Weights of a small CTC audio transcriber.
Model: log mel input, arch transformer, norm layernorm, activation silu, width 256.
Data: trained on single English nouns, adjectives and verbs, spoken by a formant synthesiser in many voices, 78125 training examples, 17.0 epochs.
Rows from block 9 of a small CTC audio transcriber, named by matrix and row number. Rows with one number belong to one neuron. Each number is 200 + 40 x the weight over its row's rms, rounded and kept within 0 to 999. All counts start at 0.
After each neuron's rows are labels from the 100 clips, of 14976, where the neuron reaches its highest value: "peak on" is the class under the peak. Only what is clearly more common there than usual is listed. The data: single English nouns, adjectives and verbs, spoken by a formant synthesiser in many voices.
# fc1: MLP up (model.blocks.9.mlp.fc1.weight, 1024x256), inputs 172-255
# fc2: MLP down (model.blocks.9.mlp.fc2.weight, 256x1024, transposed), outputs 172-255

fc1.67,225,217,208,296,161,200,200,200,170,151,238,145,207,124,216,268,290,194,183,149,200,120,200,200,200,200,133,132,214,200,147,302,178,200,200,240,190,125,120,243,204,246,256,231,104,200,251,223,256,256,200,281,249,134,134,200,167,196,263,200,200,200,248,240,276,200,157,200,200,200,157,117,141,200,152,200,200,200,150,200,189,261,159,200
fc2.67,200,242,202,187,241,200,200,200,165,200,167,243,200,178,200,191,200,134,153,278,200,200,183,190,200,275,236,132,107,200,200,227,95,210,200,200,199,152,200,176,94,200,232,200,215,227,204,236,213,200,109,200,290,200,152,192,181,272,249,187,199,242,250,188,200,246,255,200,200,226,215,150,191,200,202,200,167,200,249,136,200,200,211,209
peak on: /i/

fc1.91,272,200,221,157,200,199,239,219,256,200,224,256,153,91,200,200,323,200,193,132,200,200,200,200,200,287,103,148,122,222,200,200,94,208,200,200,130,200,200,200,145,146,200,255,200,200,153,200,225,219,200,155,137,200,231,200,132,200,200,233,230,251,273,230,200,200,200,162,200,205,200,190,200,200,200,200,200,257,207,200,280,200,222,200
fc2.91,117,200,142,262,200,200,240,242,200,156,332,162,283,73,200,200,305,200,254,200,200,200,200,200,200,200,80,200,98,200,200,246,231,274,200,200,200,200,85,200,200,200,200,200,200,200,227,192,200,200,163,200,200,200,200,200,200,200,200,200,200,200,200,200,238,200,200,200,272,200,200,200,200,200,200,200,128,200,200,200,199,200,200,338
peak on: /tʃ/

fc1.303,90,247,207,200,200,200,200,153,202,200,200,160,200,146,260,246,335,200,200,115,200,139,196,200,200,193,130,129,200,200,228,238,200,163,241,326,200,200,234,160,94,261,196,200,200,138,200,168,232,200,200,179,256,200,200,200,121,200,266,197,207,279,237,200,200,200,174,261,268,173,200,141,278,148,200,249,150,145,159,260,200,249,206,200
fc2.303,272,245,260,155,200,214,261,186,193,177,169,200,238,200,200,200,200,125,186,269,216,168,200,168,200,200,254,133,145,187,285,200,102,200,200,161,200,166,247,234,141,229,201,190,200,211,200,218,162,215,200,188,292,200,187,176,200,233,200,200,141,213,200,141,191,224,200,200,200,256,233,200,182,197,200,133,200,247,250,200,173,200,253,200
peak on: silence

fc1.231,217,115,144,96,258,200,105,200,200,200,152,218,200,200,200,140,226,200,239,200,137,200,263,200,200,200,200,174,200,200,177,182,152,155,200,200,182,142,202,132,200,200,137,200,236,200,200,254,200,157,121,200,137,282,273,200,272,200,200,200,200,275,200,200,134,200,261,127,153,200,273,179,179,250,200,200,281,235,166,241,200,200,200,180
fc2.231,236,264,149,162,186,200,254,200,281,114,200,200,185,194,200,257,170,200,160,223,200,200,200,173,153,264,239,200,200,103,246,200,214,240,118,268,256,200,127,200,98,200,289,176,200,200,200,200,187,179,213,200,200,145,177,200,235,250,125,237,200,200,100,263,200,200,202,246,234,224,202,287,200,200,200,126,65,200,170,191,200,167,236,200
peak on: /ɹ/; /ɝ/

fc1.728,200,170,311,200,89,200,224,275,200,200,200,267,180,223,200,200,200,263,200,86,157,200,200,200,200,200,157,200,191,200,239,233,200,197,200,153,154,200,144,257,200,171,200,200,200,145,199,167,260,298,290,200,200,200,200,200,85,200,200,237,275,200,200,226,237,200,200,200,200,200,200,247,200,200,200,200,178,200,200,200,200,142,123,271
fc2.728,219,155,200,218,155,200,200,177,218,200,200,200,267,200,137,200,200,200,189,245,200,242,216,161,200,285,200,367,200,200,200,200,125,200,200,168,200,200,233,161,77,200,200,200,228,200,134,200,237,200,56,200,200,200,140,200,241,221,211,86,219,184,200,195,139,137,158,200,223,177,161,264,141,200,200,161,200,202,200,200,259,200,200,200
peak on: /i/

fc1.339,200,200,200,200,210,200,200,167,159,223,248,140,220,151,200,157,241,200,224,200,178,194,247,137,240,200,155,134,200,200,162,200,200,200,200,200,227,200,276,152,114,169,200,250,174,200,159,200,200,239,121,200,177,200,200,200,200,200,211,146,259,283,251,200,200,135,200,200,200,148,281,143,200,260,239,200,223,189,170,200,200,200,200,200
fc2.339,134,170,142,229,200,271,162,167,200,158,200,159,200,200,145,205,67,143,154,200,200,200,241,138,200,117,172,200,263,200,200,200,200,200,200,230,200,210,204,200,226,227,200,248,247,256,200,145,207,200,116,200,274,97,200,200,224,200,200,200,153,162,159,200,200,141,200,200,280,167,236,328,200,200,295,200,90,200,200,238,207,191,180,186
peak on: /æ/

fc1.733,200,119,200,155,200,200,200,200,308,200,280,200,200,197,200,200,200,236,200,200,200,200,139,200,200,274,180,138,125,193,200,200,269,271,264,200,200,200,200,200,146,200,200,200,200,200,200,197,200,200,200,129,112,240,299,200,200,200,200,200,200,252,200,246,200,197,200,157,200,200,200,200,200,219,200,200,200,200,200,200,255,200,246,200
fc2.733,246,200,200,200,160,267,158,252,200,200,200,115,200,69,200,200,307,200,200,200,200,200,175,200,200,200,130,200,133,200,200,279,200,204,161,300,311,200,129,200,200,200,200,124,200,200,200,200,200,200,200,200,200,200,200,200,200,240,200,200,243,187,200,200,268,200,155,200,220,200,200,200,200,148,200,200,200,200,200,259,200,200,46,200
peak on: /ɝ/

fc1.364,197,87,200,124,200,200,267,200,200,200,279,240,207,101,200,200,221,200,200,200,200,200,200,191,200,200,200,175,123,200,200,200,200,280,200,200,202,200,200,200,111,200,200,200,200,246,200,218,200,159,126,136,109,200,272,200,200,200,200,199,211,266,200,272,211,200,200,200,175,200,200,159,200,325,200,200,200,200,122,200,212,200,200,200
fc2.364,192,200,200,200,200,200,200,288,172,180,200,139,200,117,200,200,240,200,200,200,200,200,200,200,200,283,139,200,187,200,226,292,200,200,200,314,200,200,216,200,158,200,200,200,200,200,200,200,200,200,261,200,200,200,200,200,233,200,200,200,200,200,200,200,258,128,200,200,274,200,200,200,200,200,200,200,0,200,200,208,200,200,114,248
peak on: /ɝ/; /w/

fc1.168,200,116,200,257,200,200,288,200,257,200,331,145,200,180,208,200,270,200,200,148,200,200,191,200,287,200,140,83,172,200,200,200,200,273,200,200,208,200,200,200,73,179,114,200,200,200,175,169,200,331,200,168,76,200,200,230,201,200,200,234,282,286,200,275,200,99,200,200,200,200,214,200,200,184,200,200,200,200,110,200,205,200,200,200
fc2.168,114,200,200,200,216,200,200,299,230,200,218,200,200,134,124,130,307,200,200,200,200,200,205,130,200,220,55,198,141,200,195,296,200,200,215,200,200,200,131,200,201,200,200,221,200,200,200,200,200,200,228,200,153,200,200,231,164,200,200,200,200,200,126,200,262,200,169,200,256,200,200,200,200,187,200,200,200,200,200,200,200,200,103,366
peak on: /æ/

fc1.136,200,200,200,200,200,134,159,200,200,200,200,228,200,72,91,200,295,200,200,200,200,200,200,221,200,200,210,121,200,234,200,200,200,200,200,200,200,200,200,200,166,212,200,200,105,275,200,225,200,200,154,200,196,238,181,200,200,200,243,204,166,245,200,218,230,200,200,200,200,200,200,109,200,370,200,200,200,200,184,200,200,200,200,240
fc2.136,152,313,200,324,183,259,230,200,95,200,200,139,200,171,200,200,255,200,200,200,200,200,200,200,200,200,191,200,195,248,200,200,200,200,200,297,200,200,200,200,184,200,200,254,200,200,200,127,200,200,262,200,200,101,200,200,200,200,200,200,200,156,200,99,283,200,200,194,238,200,200,125,200,200,286,200,74,148,200,200,200,200,139,226
peak on: /s/

fc1.558,200,141,200,200,241,200,200,146,200,215,200,254,221,200,217,155,200,200,243,200,200,230,200,178,254,276,221,139,159,200,191,154,220,200,200,200,155,200,310,148,258,200,158,227,223,200,143,198,134,200,118,122,134,200,211,200,184,200,200,225,200,225,145,200,172,200,200,200,200,200,200,191,200,162,200,200,200,263,196,200,254,191,200,174
fc2.558,200,200,200,200,200,175,277,154,230,200,200,200,200,110,238,255,200,200,119,200,200,200,200,200,198,242,238,200,106,200,150,200,148,151,115,200,236,200,64,180,200,200,200,199,200,200,200,238,176,200,122,200,391,148,93,200,230,243,200,234,200,289,181,183,186,247,203,200,200,200,172,200,200,175,230,200,166,200,159,200,265,200,200,172
peak on: /ɝ/; /ɹ/

fc1.251,200,200,200,200,200,200,200,200,274,200,200,200,200,200,200,200,264,200,200,120,14,200,200,200,200,171,200,200,200,200,110,317,200,200,200,200,200,200,200,200,162,200,200,200,200,200,200,200,200,268,200,200,162,200,312,266,114,200,200,271,313,275,177,256,200,200,200,217,200,122,200,194,192,200,200,200,200,235,173,200,200,200,200,226
fc2.251,200,299,238,200,200,200,226,297,189,140,200,221,200,155,200,200,324,200,200,200,200,200,200,200,193,123,184,200,200,238,130,200,229,226,200,219,200,200,200,200,102,151,200,200,200,200,200,200,200,23,190,268,200,200,200,200,200,200,226,200,200,138,200,200,290,205,200,221,161,200,129,73,200,307,225,200,200,200,200,145,200,200,138,303
peak on: /tʃ/

fc1.21,200,200,200,209,211,200,353,200,200,200,200,200,153,192,200,200,111,200,163,200,200,200,200,200,200,243,198,200,83,200,186,200,105,247,200,225,262,200,200,200,200,200,200,200,200,200,145,200,164,257,249,200,96,200,318,200,200,200,200,200,200,200,200,200,146,218,200,200,200,200,200,200,160,200,200,200,200,200,216,200,200,200,200,293
fc2.21,200,200,217,200,242,200,200,289,200,200,211,200,200,189,120,200,329,225,269,117,200,200,200,200,200,236,169,200,102,200,143,200,200,200,200,224,200,200,154,200,67,135,200,200,191,200,200,200,200,200,315,84,237,200,296,200,177,200,200,200,197,200,200,200,184,200,233,200,200,200,200,277,200,200,200,200,200,200,200,200,200,200,200,239
peak on: /ɝ/

fc1.253,200,200,200,104,200,169,132,229,149,200,227,200,159,156,135,165,264,61,200,126,200,200,200,200,200,217,142,200,152,200,200,245,113,231,200,204,200,132,174,200,159,200,188,200,169,297,231,200,246,192,200,183,200,201,216,239,200,159,200,232,200,181,200,228,218,277,200,140,200,200,230,258,231,241,174,141,200,255,283,200,226,162,238,200
fc2.253,200,256,200,200,224,200,220,124,84,200,200,200,171,157,215,200,226,210,83,200,200,137,187,200,234,200,200,278,200,121,222,200,200,200,200,200,214,205,200,200,149,211,268,200,200,200,200,200,200,200,196,234,254,200,206,134,200,200,89,200,200,95,259,153,200,200,198,200,200,200,227,283,200,130,200,200,254,200,290,200,244,200,200,200
peak on: /tʃ/

fc1.596,200,237,180,239,205,200,184,170,128,164,200,168,240,248,200,200,200,257,157,267,200,200,257,292,157,156,245,242,228,140,221,200,250,154,203,142,167,200,200,193,200,226,200,224,200,176,246,274,200,106,138,269,292,200,172,200,251,219,135,202,176,156,200,139,164,259,200,200,216,215,200,255,200,200,200,200,200,217,227,200,144,222,128,147
fc2.596,207,195,215,143,172,207,234,249,200,200,226,270,118,200,200,200,200,167,227,138,200,200,173,179,256,200,173,200,223,236,175,200,181,200,146,162,227,200,222,146,244,148,240,140,200,284,78,146,200,231,189,156,227,200,223,170,200,126,223,206,200,208,200,208,313,219,200,200,200,170,157,132,200,216,261,200,225,200,142,221,252,142,226,201
peak on: /s/

fc1.195,153,200,174,200,235,200,200,208,207,200,286,171,135,171,235,95,200,200,226,173,200,91,200,200,200,201,167,158,175,174,152,200,173,200,200,179,236,200,262,200,200,158,200,200,200,200,200,200,200,200,200,233,168,200,174,124,200,200,195,178,200,261,192,200,249,200,219,52,189,200,286,93,256,200,196,198,200,200,224,236,200,152,277,200
fc2.195,255,200,206,194,150,121,200,279,200,200,263,200,200,237,200,200,162,308,145,200,200,200,217,183,200,125,274,189,200,158,167,153,200,200,139,110,281,200,200,175,200,200,200,164,200,200,209,259,200,200,200,280,280,200,220,85,277,171,200,200,200,230,192,120,200,314,226,200,138,194,200,200,134,200,158,200,196,200,155,200,200,200,144,207
peak on: /ɝ/; /ɹ/

fc1.337,200,107,200,181,147,200,200,200,185,127,200,270,200,74,200,200,274,156,200,200,291,200,200,200,200,208,165,139,187,258,153,244,200,200,200,200,200,200,136,200,98,200,200,200,200,297,200,200,200,156,200,138,200,212,137,200,200,200,200,227,200,200,274,200,200,133,200,200,200,200,200,144,200,344,200,200,200,200,191,200,231,200,200,200
fc2.337,152,330,200,301,200,277,189,200,200,200,200,162,200,160,168,200,241,200,200,200,93,200,200,243,200,200,183,200,171,200,200,212,200,200,200,200,200,200,200,200,200,200,237,200,200,200,213,200,236,200,236,200,162,98,200,200,200,200,200,200,200,137,200,200,272,172,200,172,218,200,200,101,200,200,200,200,88,137,200,200,200,200,135,200
peak on: /s/

fc1.427,170,299,302,166,200,200,244,226,220,200,261,200,200,223,224,200,200,200,294,163,200,75,200,137,200,244,193,200,218,200,200,170,184,200,150,176,265,136,200,208,200,99,225,200,253,200,200,200,200,200,200,262,160,200,235,200,166,248,253,200,200,200,200,200,272,200,200,147,174,200,246,141,232,185,180,235,200,200,167,221,200,138,301,200
fc2.427,200,200,200,268,158,147,200,191,138,269,200,170,200,200,200,200,140,234,200,89,200,200,215,217,165,200,246,174,200,200,200,200,200,200,200,108,205,200,200,129,200,270,165,223,183,200,228,274,230,263,181,311,200,200,200,174,261,172,207,200,200,150,200,158,153,226,200,267,200,169,200,200,200,132,200,200,200,200,167,212,240,200,190,200
peak on: /oʊ/

fc1.213,200,200,246,142,200,286,280,285,200,156,200,226,162,200,117,200,134,127,169,204,209,180,160,193,197,269,175,200,144,119,200,200,111,257,200,200,200,200,200,241,200,200,200,106,194,252,156,190,187,230,294,200,200,200,242,200,155,200,161,193,180,145,169,200,227,200,63,135,200,244,217,200,119,243,228,158,200,200,242,211,200,160,200,200
fc2.213,283,226,200,219,148,210,120,83,200,177,200,160,200,185,200,271,236,200,200,200,206,202,252,158,200,200,196,200,319,200,200,200,239,145,200,272,173,200,140,200,200,200,200,200,200,200,268,213,276,269,200,200,200,177,200,202,200,131,200,200,200,200,245,200,224,211,169,259,200,200,174,210,194,240,200,260,168,200,234,262,234,238,128,156
peak on: /ɑ/

fc1.370,169,184,200,200,250,200,133,134,207,244,277,136,200,217,239,200,200,200,284,200,172,230,200,200,269,224,200,130,237,217,211,139,200,200,200,200,200,200,307,153,178,177,200,190,140,200,200,181,120,200,128,200,200,290,200,200,200,250,226,123,239,328,200,191,177,141,253,224,200,200,200,200,200,200,200,206,235,187,200,200,249,225,200,157
fc2.370,129,201,171,191,208,283,172,111,200,91,183,200,200,200,200,200,219,171,29,200,200,138,218,200,200,200,104,227,200,189,200,200,216,200,204,294,200,292,176,200,200,215,200,235,200,268,146,200,243,200,82,200,303,115,131,197,200,231,200,200,240,191,200,200,200,185,200,200,297,172,237,237,244,248,313,150,87,175,257,230,185,200,141,169
peak on: /æ/

fc1.180,152,237,200,206,259,196,200,182,233,279,230,167,200,200,200,200,200,189,217,200,145,250,197,200,200,214,200,97,200,215,121,173,200,214,200,218,200,200,258,145,168,200,200,200,154,216,175,168,128,200,142,154,173,253,200,200,200,240,255,164,267,342,200,142,200,129,200,225,200,159,200,148,200,232,261,200,223,193,200,147,219,200,260,200
fc2.180,119,173,167,208,215,284,173,143,200,153,147,199,200,170,200,244,233,129,84,200,211,157,218,200,181,200,100,200,200,200,230,288,200,200,187,245,200,200,182,136,200,227,200,275,207,262,140,200,238,200,68,200,288,110,200,217,206,285,200,200,281,232,200,200,203,200,200,200,295,200,217,264,225,200,295,200,88,157,200,244,200,200,200,158
peak on: /æ/

fc1.584,169,231,277,248,200,200,347,200,242,288,145,200,108,188,200,200,146,200,291,176,181,200,200,200,200,264,200,163,121,200,200,200,147,200,200,200,200,200,200,200,200,200,200,200,200,200,97,200,200,284,200,200,100,248,283,200,185,200,200,200,282,200,200,200,226,200,200,200,200,200,277,150,200,200,200,175,200,200,189,200,200,119,220,138
fc2.584,200,200,200,336,173,200,255,267,200,200,300,90,170,227,200,200,209,200,200,200,200,210,200,200,200,200,138,200,188,200,126,144,200,193,200,194,200,200,200,275,200,200,200,126,175,200,200,200,200,200,330,125,200,125,200,200,200,104,200,200,238,200,200,200,240,146,177,200,200,200,200,200,200,268,200,229,220,200,200,226,200,200,110,226
peak on: /ɑ/

fc1.250,200,200,260,255,200,200,149,200,276,200,267,200,200,211,200,200,200,200,249,134,200,200,155,200,224,276,200,109,200,200,200,200,200,200,200,200,200,200,200,200,200,200,200,200,150,200,200,200,200,277,200,233,101,210,234,200,157,200,200,300,365,274,200,200,200,200,200,200,200,200,200,146,200,200,176,200,200,200,103,200,249,200,259,139
fc2.250,225,200,200,200,200,187,267,225,200,134,200,200,200,124,200,200,315,200,24,200,200,200,200,200,228,200,93,200,134,200,161,239,200,200,237,200,200,200,151,232,163,200,200,151,200,216,200,151,267,200,300,170,200,200,200,201,200,200,200,200,200,200,200,200,299,250,200,200,204,200,200,200,200,250,224,200,192,200,200,200,200,200,143,271
peak on: /ɛ/

fc1.312,200,212,200,200,146,289,200,200,200,170,216,124,200,118,197,273,281,200,188,164,200,153,205,200,215,200,127,142,202,200,122,317,200,200,229,200,200,200,151,200,156,253,228,239,200,149,200,229,286,274,200,200,243,140,200,200,169,200,200,200,198,200,258,200,280,200,121,200,200,200,171,125,200,200,167,257,200,200,162,212,165,261,147,200
fc2.312,200,200,224,200,227,200,154,160,192,200,200,200,200,200,200,200,117,143,154,292,200,200,200,186,200,262,244,110,109,224,200,203,104,193,200,200,228,141,200,190,97,257,231,180,200,222,184,230,205,200,89,200,306,200,144,195,167,277,247,200,198,265,200,200,168,282,237,200,200,227,200,200,194,200,186,167,200,215,257,162,200,188,203,216
peak on: /i/

fc1.348,200,112,246,200,98,200,206,221,269,276,200,200,200,200,200,200,262,200,200,131,80,292,200,200,200,200,175,200,200,200,147,325,200,200,208,200,121,200,200,200,200,200,179,200,239,200,195,200,362,246,200,200,182,200,246,262,136,200,200,235,291,255,200,279,172,181,200,236,200,109,200,200,200,200,200,200,200,200,174,200,200,200,74,247
fc2.348,181,274,200,200,200,187,190,287,200,200,224,209,200,119,200,200,287,200,200,200,200,200,258,200,200,200,200,200,130,200,141,292,200,239,200,176,224,172,113,200,200,200,200,200,200,200,200,200,217,200,200,200,200,200,200,200,200,200,200,200,153,84,200,200,315,200,200,200,200,200,200,200,200,304,235,200,180,177,200,200,182,200,141,268
peak on: /i/

fc1.415,200,200,200,152,185,200,200,200,257,200,200,280,200,51,200,113,292,108,200,200,265,200,200,200,200,200,180,193,173,234,173,200,200,200,200,200,200,200,200,200,144,190,200,200,144,319,200,190,189,200,200,129,211,257,200,200,200,170,200,248,171,210,200,200,249,200,200,200,200,145,200,200,246,373,200,200,200,200,212,200,200,200,200,200
fc2.415,200,304,200,325,213,270,200,264,200,200,200,110,200,92,200,200,336,200,200,144,200,200,200,200,217,200,155,200,232,200,200,204,200,200,209,256,215,200,200,200,200,200,200,200,200,200,223,200,200,200,235,200,200,102,200,200,200,200,200,200,200,117,200,97,286,200,196,193,215,200,200,124,200,194,200,200,82,149,200,200,200,200,122,200
peak on: /tʃ/

fc1.562,168,173,149,170,200,200,129,200,150,259,207,167,200,95,200,138,304,200,177,113,189,200,272,200,200,146,178,177,200,200,166,220,200,139,205,225,166,148,193,165,117,200,200,240,200,232,172,204,287,200,159,143,232,200,265,200,258,222,200,277,200,219,200,200,200,254,200,145,154,200,257,160,223,222,200,200,187,242,182,292,129,254,193,223
fc2.562,189,200,99,200,202,135,200,180,203,200,200,226,226,200,231,200,47,122,200,120,209,200,288,177,150,10,166,200,213,157,200,172,113,169,200,182,228,207,255,200,200,172,200,176,200,276,198,200,85,200,208,200,206,200,200,181,186,200,200,131,200,273,179,224,184,200,248,200,200,200,237,200,186,214,202,200,200,235,200,200,200,200,243,200
peak on: silence

fc1.68,200,147,200,200,91,200,216,200,189,200,200,208,106,200,200,200,200,208,200,116,71,200,200,200,200,173,153,200,200,200,185,200,200,200,200,200,200,165,200,200,150,205,200,200,200,200,128,181,283,289,172,200,160,200,326,200,159,200,132,224,285,200,200,212,187,181,200,200,247,200,200,200,200,200,200,200,200,200,200,193,200,148,200,182
fc2.68,145,200,200,200,200,200,247,180,200,162,290,184,263,118,200,200,316,200,200,200,200,248,200,200,200,200,200,200,200,200,165,261,200,283,217,200,190,200,270,200,156,200,241,224,200,224,222,200,200,200,202,200,200,200,200,200,200,200,200,200,176,207,200,142,250,200,218,200,200,200,200,200,200,288,200,200,185,200,200,200,200,200,200,243
peak on: /tʃ/

fc1.182,200,200,173,246,200,200,172,171,140,149,187,160,241,251,200,200,137,233,160,269,200,200,259,290,166,149,237,251,217,133,242,239,262,159,200,150,179,200,186,200,237,228,200,224,240,163,240,265,200,124,158,274,291,200,149,200,250,229,132,182,171,157,200,200,156,246,200,200,243,221,200,266,200,188,164,200,200,220,244,200,135,217,144,185
fc2.182,200,182,211,144,182,194,245,228,200,200,222,268,139,169,181,200,200,157,244,137,200,200,172,176,258,203,173,178,200,221,167,192,150,199,164,200,233,200,221,157,274,141,249,162,200,275,103,140,200,235,200,151,200,241,208,180,200,101,216,224,200,200,200,244,286,190,214,144,178,188,162,126,200,212,250,200,251,200,141,197,256,148,243,215
peak on: /ɑ/

fc1.760,200,200,200,200,234,181,217,200,317,200,324,163,200,174,255,200,200,200,249,164,160,160,249,173,200,200,191,138,174,197,99,200,221,200,152,136,256,184,200,200,200,135,232,146,200,200,200,200,150,170,200,226,164,274,200,128,200,256,263,200,200,262,200,200,245,200,182,167,184,263,263,117,200,217,202,200,251,182,200,233,200,158,227,200
fc2.760,233,187,234,209,141,128,247,245,174,259,200,200,200,234,200,181,215,240,200,107,205,200,200,167,183,200,258,200,138,174,200,200,200,240,211,170,276,200,200,130,205,200,176,200,200,200,203,200,200,210,221,277,200,200,200,101,263,223,200,200,200,255,200,109,200,255,211,168,200,200,206,177,200,124,171,212,256,200,103,269,200,200,154,200
peak on: /ɹ/

fc1.707,200,200,269,200,229,211,200,239,262,201,297,200,200,209,248,169,200,200,261,152,200,100,200,161,234,244,188,206,170,209,200,200,203,200,123,160,269,180,180,211,200,121,206,200,264,200,239,200,200,200,242,260,174,205,200,200,156,200,266,200,200,200,200,167,263,200,200,161,157,275,249,136,200,200,202,231,200,200,125,201,200,127,300,200
fc2.707,200,200,200,274,158,132,231,204,128,293,200,180,200,200,200,200,171,208,200,200,200,200,200,200,178,137,243,182,200,200,200,200,200,200,200,115,212,200,212,118,223,246,177,200,200,200,220,256,200,259,201,294,216,200,200,154,260,158,200,153,252,200,200,153,200,212,200,244,200,200,200,200,200,125,200,200,286,200,161,200,236,235,200,200
peak on: /oʊ/

fc1.367,200,104,220,119,200,132,200,200,200,216,200,227,184,200,200,148,200,235,277,145,178,189,173,167,200,276,200,200,200,200,200,200,200,284,200,200,200,200,246,92,200,75,153,200,200,200,163,200,200,200,118,160,136,322,275,200,247,207,158,187,256,278,162,251,156,272,278,115,164,195,200,249,234,226,200,200,240,251,218,200,292,200,200,200
fc2.367,223,333,200,178,176,270,200,168,220,102,186,299,150,160,231,200,200,200,106,200,200,200,245,200,200,200,213,228,200,135,193,200,246,173,99,173,200,200,200,165,208,200,304,218,162,200,200,194,200,200,156,200,312,205,200,89,182,200,213,237,172,143,200,106,313,251,160,200,184,200,200,170,169,241,200,166,200,200,193,164,246,200,200,161
peak on: /ɹ/

fc1.402,229,200,200,200,200,223,215,200,200,146,154,232,168,200,180,248,169,152,200,179,200,200,200,216,205,200,200,200,200,200,149,217,250,200,133,220,108,200,154,200,244,170,208,200,200,283,127,161,248,200,200,157,234,200,200,257,200,161,200,200,200,200,190,200,320,120,100,159,276,169,143,199,200,195,234,200,200,149,200,218,200,132,176,200
fc2.402,200,168,193,234,200,200,200,200,217,200,200,200,200,172,200,200,200,199,190,185,200,225,135,200,200,200,209,138,200,200,200,138,200,200,247,200,225,200,295,200,400,200,130,200,200,206,200,243,158,200,200,200,200,148,200,220,163,200,280,200,176,200,200,200,133,169,242,205,200,222,200,200,200,165,193,230,200,200,180,218,200,201,200,147
peak on: silence

fc1.431,200,170,259,200,191,200,156,272,200,200,218,260,175,200,194,152,200,200,179,95,200,200,107,255,200,275,193,200,181,200,289,213,200,272,163,124,157,200,200,247,200,139,213,200,122,275,176,156,200,268,250,196,200,200,200,272,94,200,106,253,228,200,97,226,200,200,200,200,200,200,200,268,200,223,200,200,157,200,309,200,228,158,262,221
fc2.431,200,179,142,243,168,206,200,87,198,200,154,167,231,200,200,259,204,178,186,200,200,200,200,200,160,237,179,364,200,207,200,200,91,200,200,173,200,209,266,168,135,212,215,193,209,200,147,200,250,200,108,200,200,200,200,200,175,153,184,141,214,127,200,176,165,153,134,200,199,200,182,281,167,200,216,200,229,200,152,232,249,254,219,176
peak on: /p/

fc1.174,231,147,263,162,200,200,197,200,297,200,202,250,198,164,165,200,341,200,280,156,200,200,200,54,200,228,172,73,207,200,200,200,200,200,278,200,200,200,200,200,163,200,168,200,200,200,200,143,200,231,216,164,88,200,200,200,159,200,200,139,248,364,257,203,200,200,200,200,200,200,200,149,200,234,200,207,200,200,106,200,262,200,224,237
fc2.174,186,200,185,234,200,200,218,195,158,207,286,130,200,108,200,200,385,200,200,169,200,200,200,200,200,200,149,200,150,259,111,243,200,196,200,200,200,200,122,200,200,200,200,200,200,200,200,200,200,200,258,200,200,200,200,200,200,200,200,200,200,172,200,200,241,200,181,200,200,200,200,200,200,200,200,200,188,200,112,200,200,200,131,309
peak on: /ɛ/

fc1.218,200,200,169,241,200,200,171,160,145,160,174,170,239,249,200,200,142,227,170,273,200,200,255,290,158,159,235,271,215,136,233,200,265,167,200,154,181,200,180,200,230,239,200,227,246,172,248,275,141,114,161,255,279,200,151,200,245,235,138,200,180,144,200,152,147,246,200,200,227,227,200,271,200,186,164,200,200,200,257,200,138,214,151,176
fc2.218,205,190,214,146,168,200,248,227,200,200,224,271,142,163,200,200,200,157,243,135,200,193,173,178,249,208,162,175,200,225,160,200,153,200,166,200,229,200,221,154,279,136,243,156,192,277,97,142,200,233,200,148,200,244,210,182,200,98,221,227,200,195,200,239,288,200,217,142,181,181,163,122,195,210,200,200,251,200,138,200,257,149,241,216
peak on: /ɑ/